{"model": "contrastive image-text model", "dataset": "rendered rooms with furniture", "train_examples": 145000, "image_size": 64, "crop_scale_min": 0.8, "horizontal_flip": false, "tokenizer": "word", "vocab_size": 42, "loss": "sigmoid", "embed_dim": 128, "encoder_arch": "poolformer", "encoder_norm": "layernorm", "encoder_norm_position": "pre", "encoder_activation": "geglu", "encoder_mlp_ratio": 3, "encoder_parallel_block": false, "encoder_inner_norm": false, "encoder_moe": "top_k", "encoder_drop_path": 0.1, "encoder_num_experts": 64, "encoder_moe_every": 2, "encoder_expert_mlp_ratio": 1, "encoder_experts_per_token": 2, "encoder_shared_expert": false, "encoder_patch_size": [4, 4], "encoder_conv_stem": false, "encoder_depths": [3, 3, 3], "encoder_widths": [64, 128, 256], "text_encoder_causal": true, "text_encoder_width": 128, "text_encoder_layers": 6, "text_encoder_norm": "layernorm", "text_encoder_norm_position": "pre", "text_encoder_activation": "swiglu", "text_encoder_mlp_ratio": 4, "text_encoder_head_dim": 48, "text_encoder_fused_qkv": false, "text_encoder_bias": "all", "text_encoder_qk_norm": false, "text_encoder_parallel_block": false, "text_encoder_inner_norm": false, "text_encoder_positions": "learned", "residual_init": "zero_last", "optimizer": "soap", "beta2": 0.95, "lr": 0.0016, "beta1": 0.95, "shampoo_beta": 0.95, "eps": 1e-08, "precondition_frequency": 20, "max_precond_dim": 1024, "one_sided": false, "adamw_lr_other_params": 0.0019, "grad_clip": 1.0, "steps": 14600, "batch_size": 512, "epochs": 51.6, "lr_schedule": "cosine", "final_lr_fraction": 0.05, "warmup_steps": 730, "weight_decay": 0.3, "adamw_weight_decay_other_params": 0.05}
Rows from block 3 of the image encoder of a small contrastive image-text model, named by matrix and row number. Rows with one number within an expert belong to one neuron, the router's apart. Each number is 128 + 24 x the weight over its row's rms, rounded and kept within 0 to 255. All counts start at 0. Numbers have three digits each. After the name is the row's rms in percent of the matrix's.
Before each expert's rows are labels from the 100 images, of 14848, where the router gives the expert most weight on average: "responds to" is what is common among them; "patch colour" is the nearest of a few named colours to the mean colour under the peak. Only what is clearly more common there than usual is listed. The data: rendered rooms with furniture.
# router: router (encoder.blocks.3.mlp.router.weight, 64x128, trained with AdamW), inputs 0-127
# gate: expert gate (encoder.blocks.3.mlp.gate, 64x128x128), inputs 0-127
# up: expert up (encoder.blocks.3.mlp.up, 64x128x128), inputs 0-127
# down: expert down (encoder.blocks.3.mlp.down, 64x128x128, transposed), outputs 0-127

# expert 38
responds to: count: zero; yellow walls
patch colour: yellow; orange
router.38 089:113153122146108135144149154126180091145121143140125120126093120073137149107064136136124111137121093147101140097137111102124140138087122130100156155134125129122142120131096154156124144077135117161166119111086174138139129128141171123116121101179152096073163148133143096084105130095158140146154129133123118133133142126099113164101145122114119110095133146138103137194177117124097137140156
gate.0 086:143148139093110095138108100108110136132164173128095130138130140160129131153163116017091106138138177131164138166110135117130132128123135135125107144160091107104153123091098105124130116089114121119113142121143191116095129146115154135123127104143125123112149107110131098138134158140131128104157112164098103129131134133127109066122127147121135139135099136145106099184137166100157137153151
up.0 085:150141152116113087137113137145175119152102100153120133080114153163099150133098115157117102163142125120098116126137149102137111086182138139111108150093148114157122128023095131159119137112118166116104135109128135125153152139116139123072122166131098138119151144143141107164097145138123122087114108138168156118116160138114122130105138141121113069146133168157152127142128112117145133127146
down.0 094:120127115124133107153108150134095120179132130138101130162121204110172144182101170152139146161131101119104080090131096129132121146100143154118114139129145100124169144106106135146116203081124138161143098120102108137142126123113124115131158134138132125120117130143135083123135078137069149148089135114134109130130121175124144124105106126141103140151135142115115161085151128170113138108113

# expert 47
responds to: count: four; ladder; table; arch
patch colour: brown
router.47 118:169153106119140131115141134138079137108164152105079089082147141160132106134108117151111164091128118119156132103159144125166128145130156112145112142166095122129119129164130083110134102116135132131113178147143140146060114148132095156137143142117107169155135076120113105104145147131161138120128119129099125094137109104137097137147092132110148156151141128100145172130063144119143165088120
gate.0 105:143204139146110116126122093095107135164125113132146096166118162105084149127153111142118085154133114112113141117109123098109116140112129152120160182115126148135125101155130163122137163140133111070123187150140134131128130138121141105101078128116076182129116128139134122102121144133086099102117136152132122117102144107095134112102089102130148100178093134098104143175133108122096126123128
up.0 101:100051104129125144118106161168132117076130149138128140124139117125152125120100148119126162083113141148138103140154126166141150121130121122112106085132159132117143152114156085126124096109110164161139055115116128119117151110148116137139167114141185077125131124149140134152139093124134147157148160117123132146162108128177119129147152148147103151071141141175113111086125143158148144142137
down.0 109:130114152144139150148164135145140100129171098161121175139135153094133163131079093158186131119162127154085112098112103140110138130115151126117122103116174127146130064118144123132132124168106121094122114123116127102170116091131122112135129114137142122165074102122113146083123129120120109124139165069143144138153106133138127087134133116137157165105125115117119128089161151166158091120167

# expert 10
responds to: red walls; orange walls; brown walls
patch colour: grey
router.10 086:109124106127148148157146102150181145126105099138165121130121125146128127116122154160124113131136166124165171116156146111100111133105150104093089093153146132125133166106118123096185123167125125128130144131106146105111113135137120116132134090156138116124133097110187154139119156132156117130172139097114119115096115170124124104199142160104105110106127082093099103162122101179122158162112
gate.0 076:106169128148115153132119156169098171173136131135156100154122139153121132148123119112128116132113151143139161136090155188138120101111126143111152121128080106091140115160152167127176111090143125114167139159114136143141073140123095143116099107095134125108125116164129137125092137114092126132113121093093132105142106134081145157123153122108116121134119143094133118164148148141143185067166
up.0 078:088181123146099167134114147180103149081129130139110147163108106169080139115126155110140120145163129126121108134167086139107171097142114106118136129150070112119135095122139130137146111078106116123121144119122102136124121160149087140123083097107142147147109139149127110100121105125092128137094097170108093118105126133132116167097150136145146138114094124152106153114126123143153166081174
down.0 070:107109116086108121100109101124154103097134144179138171121125160138103121150106106092140159106132146102088124160133138106130118117150141129140137150101112127168174101154162120098126110119155137131146118127178126124143107113095120175105114151128174143157102090155137125188139095096133104169136163125107137157102154124127098107117113181116146086142119153122132133108157130183114153141106

# expert 24
responds to: count: three; count: four; lamp; trophy
patch colour: brown
router.24 112:154155152112145116123136137102100161180091129115105117120172131132088097137122133110150171091124092111172122099170162094141117127114128110132118163151092092128090101148144136119146112119129132155162083117148113113170172164140086127145157162104146156107115120109130127141161131114143092147101120098105095105127131160110195114102121131113158128096161117117156111123148126135148109108136
gate.0 111:101115135168107127130104129113087139077139174157135153129178132156092136111159131103107149149171106143112146110128116131125117127135174107118118130126087081169099103111130098158136124136111121148134083104113138110121192160126095097135123107099123095138112117109097111097109129111122105153142129134110090136113124148159114072099113166121148136163149132166139145184154104101139141144115
up.0 103:155151152085148130114150117143166126161130085124115110122084122106178116145091134156155121133108153101138139141118152104132120107132097145119145126121157166077172160162123154105120138111145134109108174155135118156132072094127157150107122156147109133106150136158158138158143113150131140102127147120154168132142151103093138196153141104128095137105125128089126092078085141148134120129134
down.0 103:084138131163130110136112112109131108145115113111119114156143124129108149126119103125132090102129135166089117136150137047082125152158103113163169137133087150137126148113123127157085116148137101128145135126138131155153122093156173087192109099118155167108110143102142142137110131126121120113163115111090128089068140134086122113143070165140137137084127145129142141116147124123140104116146

# expert 56
responds to: count: zero
patch colour: brown
router.56 108:115138168151152069069151110145096142142152135146156154106106117138129145079112109133086134144139132088148145146150144114129123095111083106153127148153138077105119102158107115148125174134137096137108104168137095132159145114119110100116116140090136143102114170172108122159141149108118120120108077131143115115124130118142167171147160090116141123131145145125170142149172170126108107127110
gate.0 120:154132107093139134148146137074126091132136107119147125146149122137102138094111152138122108140148129121138109129098121120087125154152129132114094155149103153122100128119116111143123101106120124116128102148121122055103172146086149143132116140165111121155142130102148150113159102125166149130097081088149149165130160165082140081167081139161117165104157115140089116113082120095107125104101
up.0 124:104118125173143128130108122179130150106111129121119129127120143127116121210149134104137151123119153139128141131152156136165116094116131139142161101102145097144149130113144130103133136125139133133133139113142145182135073102167105134108135103116157115112111120151112124161112160132098113135170168163113115099121121094168092181090165123094135071137079139116150149154173136164132134159145
down.0 132:127125126165123103127113088144139093121134134124115151175118098134109143096127129112126143159097109119156154161101141061094129081133105165150096122144133109119140131152115101096155118075142115141147127171123116106191138109134154121105112140074126118115130130156138108093124152160130114096160115150155104162163141138172110162121112116124085147128158129128156100149148116101087150163107

# expert 46
responds to: black walls; count: zero
patch colour: black
router.46 094:138125147071153140091160133132153175175165160159130123118118133128114113144143109099139135157136116128086131115162172098144137097146119167156087119123121094101138146121120091119122117154103150155182142128132096147171111116099091130125119175108126111136112145112094145151095117090133076141126088090133102150148144153093137127067129151143100133103102150143125137111126142125142149149110
gate.0 102:134099103148104155094136117103154127121126137106090120088108123125134118118104128108107115117169145108104111107186113127163153139142168123140137132158095091131147085129136105092158109101088185085178157127096137158094123147108145136136121124106136127168088175157165104117151139123143171154104123113115121125103111117099116161106126105155089113121142143142148148177136150134095101110116
up.0 099:155126138117141084178096134149112155128131137140162137155137144126101134152157119122145150133101117133154133158044148140097115131126098127114101115083151153140103148138122147169111136134168105158082108128162123113165123135132114131097139135153127125090177080086078146149120123121097112110159110160156160140133114122141149097141132125110177109146119085125118109084119117118163154138145
down.0 092:115108091101115096131133113123143114105126102105085114081106151123116110138139109142114152139142140111116119111120138104139123121169127131114132098156127117133119104144138158122076137103104190147107103128132194166088125115141174131103128137070130181126128120112135146114178136087129117143086158148070162127141148116150110159131134105146138161105151143176134123118102140095120111166096

# expert 13
responds to: count: zero
patch colour: black
router.13 092:138117113137143130117149121168176111114161147136122138106111101151131135100138104144118126130132142086083113140083142103145118105107137164169101111121136119149153095099111103171132168164157154140114142131127159111133112109071102113112138151127120134161188156161145152155107139125123119174156143154146137135164135074108137153082145151076127104131095155144168122155150146126107126095145
gate.0 079:151144136136123175093133133146128117149126111113130116123113136105132087174114142135157193131124095109103178150150105119133115120174125120122097122130119140122117107150082103120124134135145090119111167125185171112147098133093122153122148095126113157109127108114139094100146165144156153128134129143152087143141078169119119151116144080139144113137113159148090158126145117150154169142064
up.0 080:141093129097132092120162164135154130151121144129083097116145126164168128116170123119149126119101158126196140108115107131138162129128092126136124114137132140175143164083165121118145114128153174140141109154140110121122116120126111139122100160176151135132116117114145122133114102123078106167097165128120097133129129074136161131128084163140116155100143139058156121158097128100095141125145
down.0 090:119169138100143099128130140144124106121136147151171130159123141120151136118123170126137159185116107147105139127113107128152148165114129100164196174142080136145140078050142107102140137105120117166158136084109141111109110136152129135120134127137139100090097098155122091153114156118105129158114113095081141143143149132108159137151146079118124133142140118144140146099121170123112152141137

# expert 29
responds to: count: zero; orange walls
patch colour: brown
router.29 113:126124143164123101141139147131120152152174122128124111136105082097147123092162109117121140139137132095098181130102105099137105130127132111112078136123158113121110116134157121127117157120176111167104127108105089124108139172123091108118099142095123088142128174144094104134135169123159103141102104175122153169136105082142144124117141131162079174117137147142178120115141155148134100137169
gate.0 066:138162080114164110083119134132112132120151124164116134097157153117130112171154128169108145085137093135155132111160121130131094121151118103100143132151113131148094148138103143113131120106108129118110101163133155092110124107140119174141110138187118150151154189126163192155135108114121130117157160139106146098106164148126138128125090145134138141090082077111134149115084097128134110129139
up.0 071:158103141159117146125090117131149122096106159130094109122163133094087128159124122100091107147122103128112094130100090167138129116117174157159115106162102081132152164149125139141153089137149162103140100101129146117138089130104144149160142118150125135134148109106118123117131136166121147186164127139125130148122114124144108051111157129119111074082118108112076126156119144144146156132130
down.0 077:167124113161147130123123135153100138140093142137144117156094135126107129180146097144109147180119129131135126125127137130125133145131092122163166126156157075108118134125105154108144156142131106167135129094158079094154108131126120104171140137123127123132135146131093118134022126095111110142149105120166121130188114156129118144147093108147123103106154160139170116123122165113141141100106